config = dict(
    horizontal_flip=False,
    targets=['count', 'its colour', 'light from'],
    parallel_block=False,
    positions='relative_bias',
    loss='binary_cross_entropy',
    lr_schedule='wsd_sqrt',
)
Rows from block 2 of a small image classifier, named by matrix and row number. Rows with one number belong to one neuron. Each number is 500 + 50 x the weight over its row's rms, rounded and kept within 0 to 999. All counts start at 0. Numbers have three digits each.
After each neuron's rows are labels from the 100 images, of 14848, where the neuron reaches its largest size: "strongest on" is what is common among them. Only what is clearly more common there than usual is listed. The data: rendered solids tumbling over patterned floors. In brackets: how many of the 100.
# gate: MLP gate (model.blocks.2.mlp.gate.weight, 672x256), inputs 0-85
# fc1: MLP up (model.blocks.2.mlp.fc1.weight, 672x256), inputs 0-85
# fc2: MLP down (model.blocks.2.mlp.fc2.weight, 256x672, transposed), outputs 0-85

gate.60:434516466506430530590619416564457485440432478555509526414592442496522628480574374497448488538423505450457554498488444467477529499541438501512479532409556478559499483493561494483523506465568598480519453492398504499514463488489450461381542520521528521489430508
fc1.60:450408390506458434458432455521540562544552510449509583558452460492475477550584555513432586462526453493534475505550549572564494502514559475585521404523478554368501540463538617504452538430512425595410501468488441494526496510504635402471469472577562548451478438
fc2.60:467494510449510474386426531575549457494521481420534591413559505413466478512579473496442550499536455411600584454435529496484541533529531452406608506504467564573521511511500562545451526538537488413410474507469517521526515519480546436499492491503523532458469502
strongest on: white object (57); its colour: white (38)

gate.17:529460525499512481514496554448545485579464473491611553432486548455417579465537481591406586536470487504505537515497504442420532543555522523508543486633546510550538515454382468573417456515429535440459465577520468398523531495521575494507545463469436430489427516
fc1.17:548541501450525459459464514493493543575485465448566505503464548363484456510486568464471451421447539547378573470435494552442514520512479603497543444512537471533503543438466552567478556544424450472541412539561439485412506507500489504456433450474520489447464532
fc2.17:509502559437463496451495612490559463536560477525503596511511638429485522520504493488449442452482538632473511536496593501484538621509551436480573527443497468511469458527400507639519513454442564405472508378480461575521485520540485476528487450435518500554497448
strongest on: white object (53); grey object (46); its colour: white (34); cube (30)

gate.366:550460396507413467540592473465477527456432518484554561433512567453452552509511531550502461508470585466442461523466496481448539513536492448459512493471464454507498476427432406517506488532543428476572405533559472496350547533618468479458567520390533557572481451
fc1.366:556552561454490518503582473513536551393486456536473447536553452441523555437428413463563523459490477490446494480450533522463657506471502480419443491418431488458415524483412490400561576504506439511484442601536529525441483557507482547494453538502524457470499497
fc2.366:485537459516601367529552537460387531441475447466502495496471531474476542440493471522580543536538503483481457544502624519480410483432411485430499515500593506504526490540396477415489497400476559535483465547526524421519564581484434440567496633515455359503459481
strongest on: white object (45); its colour: white (29)

gate.186:524565493461459443506527483514604566514396544481515538504551520584538481487412527583515438416440479492559481498454540525555557466450514582412547421540558596474519463507519497536519399585456545507585534367503466526482497378493506496355457490463544455481484476
fc1.186:440520586508525441512524495514582500543441490466490585546502598518590476512423471616501437560431492503518445556421450495456534471475533584419479531486501560453433427549513562516517436545470571578547565446401560421475442438495494550500441435516515501584499452
fc2.186:509491617460601586503456456524509548508536394494538521464510511503519467480529477393555388531534444461474589504490568524425551582491494453478507451430531448547496517473550388573531617546491508544501501600499531477457515489444542455588542428439489445470528522
strongest on: white object (58); count: four (58); its colour: white (33); sphere (25)

gate.419:530584564548459534507417433494520514482492511562426517593487526555532425581493486569432486605437518465527574568457490530497506550522495441571535509536445605519506536473582478449427515502417400520534505483542508567453444578487558473499458555553462508429496491
fc1.419:510379477448536503529543509559502505444515519479556509458546530514465575486552501448451542451527486537471500437429514487486531486553466526442616453524468511391502527455521425515628597439495570449467444468469452468461531497624518540482513518504581582536581462
fc2.419:543562512577539516517497439514328519520563519505468541514445388489507509446379482482574485434563513568422434454507437577504463475522431451439457502530503524515477432486454474428476461488487441551451551546580458461537466436457488507527448472545535418485550512
strongest on: count: four (56); grey object (41)

gate.289:549487493514531491409464573455458543553476497557501414539529455530533517494455535547508537498491458526470521445471541423450489529527432491479539539504491519393516474507567406443463553473462456491537553498519505587518533469474454404542549588504512462562529449
fc1.289:478485442477526524505512417467571555463518383489465474432615532432504410511509469425490484439445534525541461543495479594547556545483399558488533537500465431553551457416480571561525511537568468479458400553554584508460494604516500439527536522553512456543483601
fc2.289:450520420478450469531398529503489509421532401541426442461475477447468524532566516504468531543479539459525441578496480550476546482503443539513490533531514463535488471474469460514437515491521460482522507595504503492547495604436519408543477621552497511461467591
strongest on: white object (47)

gate.155:554484497463483484496525501513513542461397571474568506522525553458448580632484581431446517489452468467478502481444495457465626519499531452496568464538453481556467639524533473550468534536453450453483423514496496398440566498587549517431419438441465571467472459
fc1.155:571483492528492554482457601477600414618517514532583526478474504398542482483424454601424451524505578458577551492512517522501522621532490495390590463578502460546537409484466484630478432496438562356419487554469433453482486546490504479468518402436473518504452532
fc2.155:471521485499552495505584485428524522516459485496569573482493489463399500488477514516470468431492544619411526454513573500476419536493477524511555404556531558518476476502464503539425514504467504561573486455533450379483523495513483504577426370490505583534412453
strongest on: grey object (59); white object (48); its colour: grey (35)

gate.373:542462513355576519477389534444519405492495538450560512519495565580482496545554572533511590513409577453586446521450643490494567492502493488380525491568532630491486396485499439574532434436421458533516466612500458440530542505471543471560534498476491505514535462
fc1.373:560558567524568544387495423470438549492530534544421508518488559453523519528424478450537498459534511458489465557449506513460587467490450526458437554408526458392475419526502529432507535485484375464671523534474500540546529488549448452620482568573539481507547507
fc2.373:553595474479513514573494530503444451542566499534456520605453467434544495584474539484439531519501556527538467562492456387472558399549490588456493424503499460493473540514447447441589378536415493507488559450496553609500499499511487489456502454434476564420457571
strongest on: pink object (43)

gate.587:561451569409598460461512591478505533471567478518484494453494547527545417508587522479434483516353485499527471517580473463481539424535439513527570476565493422482520504469525449567566447465525540409540503535512532620530537569391586526504502521456450527489499470
fc1.587:553586534531492544493430546440454527570502508547556415524432423499525531506491493526467562505494529528511523358507452489505514526433541501511474444478471602498549519523483489433363494493438559503482459562583495470492491404503502469614355513581461522475504492
fc2.587:584435471485522507437630500478420582488579511474465460554474530509486441523493562523483496524521493554455500518440520447527398459463457481460526521491471538403477481507494474488550447475541487552423566529597496494541468537427490503574432446511506528561536508
strongest on: count: four (47)

gate.584:504584507501445547507434417491456542526484442566534482560461485506450458536431538519450542498400491494463515493446473450588526510587470379434481465490417587512529505472468374469514546417391455533514528460587513602395489481511530495487514545496490578481570554
fc1.584:524473444518468498516484515510504577510504588481540514551489495528592458540538501541493533519462474472573516429526518555476457497544475458416532611542530452495494455562472533468439449526476450479556400496500424544482550566484445515456595483521523528550500474
fc2.584:535473381459441558467614525493553455460536461549532415523484529442457489451463551464441457459500514397513527569571489498530486476438547580478442441497466495503489473519457545542539534555570527473560384496541592516510536490466548499471604473439598494540487502
strongest on: count: four (53)

gate.84:432500522479480571482533519530511436382478560507532539541533518497494564534544520483537545468486430506538472580541593538519511518517551523520555360530568506489489577534527515493418526461497530572472566438452495476483490496518533511548531596471601480520527407
fc1.84:593457435470500402450467571465484483557533517519586426473512410506424449521528547487528497486548459592559517447435500497473513560478488483517666510577492537573473572564495453478532488484558485445421530523502515503530373514513472474494501394544482487531599602
fc2.84:608455499443476421452521478447607433592564517493498527424633486551453487527615564565461449466445464448526493490464509538569556562463586492565551483417489673499507525494448498517530449483563493454461401508601516518518472517465574459476423491561604580484496480
strongest on: pink object (41)

gate.423:466546511410482507544522442532555519489444531564492582518620521556474545534461495541535510482474535499612489506503477508482480504494492577482480568487487572422480518507509581492550444556470498543493535499510483460429335537520539587409421528502554544543427464
fc1.423:499449550458544447510604462470552588451548402475505566457532634577511506440491455596523423513560480443517525500498479545500455414532549537481459585389503447562451423473480469595524485607590606598569519566514486420440524501417507500424506462525574452531439513
fc2.423:517527561439507447473535507500518602534475460519510432507502546516543557489503411532541538571464556497521523541558490504509510489541537525497480417520665436484494562494517465514579597477450461411542423528380428461509585513457495591508552512458437394473503426
strongest on: white object (39); its colour: white (25)

gate.126:457573436545503555469557570499539614537426478465575532518568459458496509466533464504520527442488504563494467551549530504511481421530495510529467483617482432380479546467655471435436600569427462487532506465536520519493526512499477491599538554444454511581474420
fc1.126:494491456438531488571437441526501490540532441530462526552503568613539526525404580536516407462554500494467560563449519521521474548556590491517518514472492357516434421464425534503530493485474449585509523528485462502489562507465508509488451505501515500390568512
fc2.126:524460635492486594397519463435496537513504581473575529459513456497553594500481625542543464557456412560435443486509527436483496519531497570478509626499497523468521474472539564524519498449444526477485489495502472430478522505549471620504530506474516507573595499
strongest on: grey object (40)

gate.635:526477573527431451494584601449572526490492493466565447495488571398518516568452484563396433549503475499547454477506553531495590527529572475434599461531457499578561451499423456553463392491523533433454537546407432457442597450479530464499390492495559550566452488
fc1.635:531542506554475523463563487561434524530493575499423497511470437503492478602498494405453532421537501592458405396493432592554471498490502541582433524440486446463516481520519417552492496442582546506475455458504485500503435443503485497518398512598532583563512527
fc2.635:441447495547593547478474533549539576453443540483403443531501499455629520566510494489591519541437409464642479566460461549555430497397443467518440484456561447464515445585535568396542514501464547490528478543450517557542469612473436536549519536528493439402542535
strongest on: pink object (50)

gate.294:496455520490475505541507476490463511420511455605578445507599502499497484481519480526524501495547473431489487523434587488426566518466480466484578453492534613477484562437515511443533478505466466444548561475430391563530466493532579500459440529478558476517518418
fc1.294:457548530448478469549506482542403486553459517545506505430604463556470611488430499459522494523478562483548427473506533484492569537494478474481577518549502501547587520470522469436470504461488471395465433531440472584497514568498535522442545523596549530490560447
fc2.294:559523485527556415523357496511444427478466518483486594459545471495485607486460552516522592526529521521550512530531443453484428531468440547519518519512507511607528460528573430489418448550462436547531531514601516441494501495568490506523429531637464523539481473
strongest on: count: four (57)

gate.353:482488497497513470474533461518506487489462474450499507500483529502487527578554513462360547553446488483477633524380509513475465468476556536544550414489419564611477548402571470502481533519465432504478424537426483481442544506494514479497463448571534532379462538
fc1.353:488522467505510526493556528555486519470580472461569485509402492556414519453623606514623565540487410556564597537467482573487466576556479532476607556514476438464449460524525486501460549565459500496489444500509481554564493551454496553524483498533461297485528548
fc2.353:365488499546534493493478574522582521487512541571536482458660537496534538520425415581480427418439590501524481563499500458510504513553479501447501484442550535521546502533474527548475464507493560417525589447485537571496507539510524535432520515459482474517520452
strongest on: grey object (48); its colour: grey (29)

gate.529:478518461568492524476502536463588514494480541431493504442435525447503580565540489511514521418500391487544552608432528438473518512495575531522566546523510595508452438549503529620404520547476416444503469523492492448550485611545510480508444483486464434502519534
fc1.529:391512491537507589540471483567504477477428550510498537526527398493465456471423465473512594466526542488505535508534499517650471507539531454528411448463554415532549524451547538341428495549485511511478568416440523505459574433501559593537493477536495518469424480
fc2.529:517530494599529456441550527487490560511426526415479455466558481517531557505510450447553451420468500517551500440437457487502499470533568493492505574404517650511495441577485482520474496479442439522490524450547519478551437571506401493423499577477576433460565422
strongest on: pink object (39)

gate.61:446447529524509537537516405586447541517418499522451516619540499585483464591460531547517477504518504536476441542468539456545541503548458445388493458579476484447546483427503541518469461532484516497490545446440484531446440396489437428399576511411497487508539455
fc1.61:525508480480491560543493419569484519428356478514453517616500548548538508538448519540505495559518470497513396515450537479472524497474496462436446429625468459436540434456519463572503536505461501534531468481476405451408467489494496426447657512469421517544553474
fc2.61:534524493489465525456390499478517535543462449557465552452518490548536538523606438493491547511515610558364585536512439442486529494469471571536455518547487505545471496481547449589451520534480556492553418508480475518524455544577548479410518580467448468482426539
strongest on: pink object (56); count: four (48); its colour: pink (28); its colour: purple (26)

gate.83:373557464519492565427529455534489452477558621486463511445573462395462466569493553496494531454462531523451429487514501440442508565556473453408538536557511551391510466475557546502508588458507420449515536473507566592487422518493551449471558534523580494485521476
fc1.83:517457513431478531466456522408526495417410478436594455432504356525573549536564500456547545427550497495561541457616470502557469493438461575507520418511512554494653519493559538467451499482475500554533603482499472459527410418456439455544460478546460498456448548
fc2.83:456528469556516477481571500463543453520456615508458453468475551440455488485491604494417509453595538516573538414446503479498462496525371540540426493526495434491506468517439479486434500463528488514529479443571583516547412512382481526565537462451432495497437433
strongest on: pink object (41)

gate.540:527531530512502413529572442446512451489461494447523498430461552508449555485400450504549561535480563530478616507463458592556541546589476553467467467482532541475581410462442432509565521529510464536542483441457517435450489471589511528458436411482542471490477496
fc1.540:422438524569507481502466545484559611509524523466424482605496506505494526503485534501481550514481428533499466506401552530463458581514577482534548557474519440537439525519515537500370435528532408532485582526454514547538462581464505551550470565549582505569573555
fc2.540:567478552504520506487524463420527498445547496579442485528460609513505486523555553542468480459568486438455587442462478392507524625496551440477558449520457534498512550474526590568439527502488573441493506470491445506488521478426530534455537478522513526551548470
strongest on: grey object (50); white object (46); its colour: grey (26); its colour: white (25)

gate.372:483466487632469539419416440534491452492427593458506499510461436481440548659432517497478537440498464542499449554488455547528504527499524455392514480492632493540539537493505513498500477520548508458507560522467464516464483362464480500518477492519537568424507507
fc1.372:567508478456425470485518472518561527519441421500525500536516447439369490613468479414505501513467497465489508507495524533529472488508490503472481436513461545472536442505514513511473516481511442531512500565425512416534505483479482459484439441505538467529616511
fc2.372:528483504474510439449494443487468465515581515455507464529426490466524433426353545469485517447525561488502527552550516475576479500422427539541449501450565445507500515532456474360419558504485492422464567507503466436528473513452426434597562515545507469567595547
strongest on: pink object (91); count: four (50); its colour: pink (41)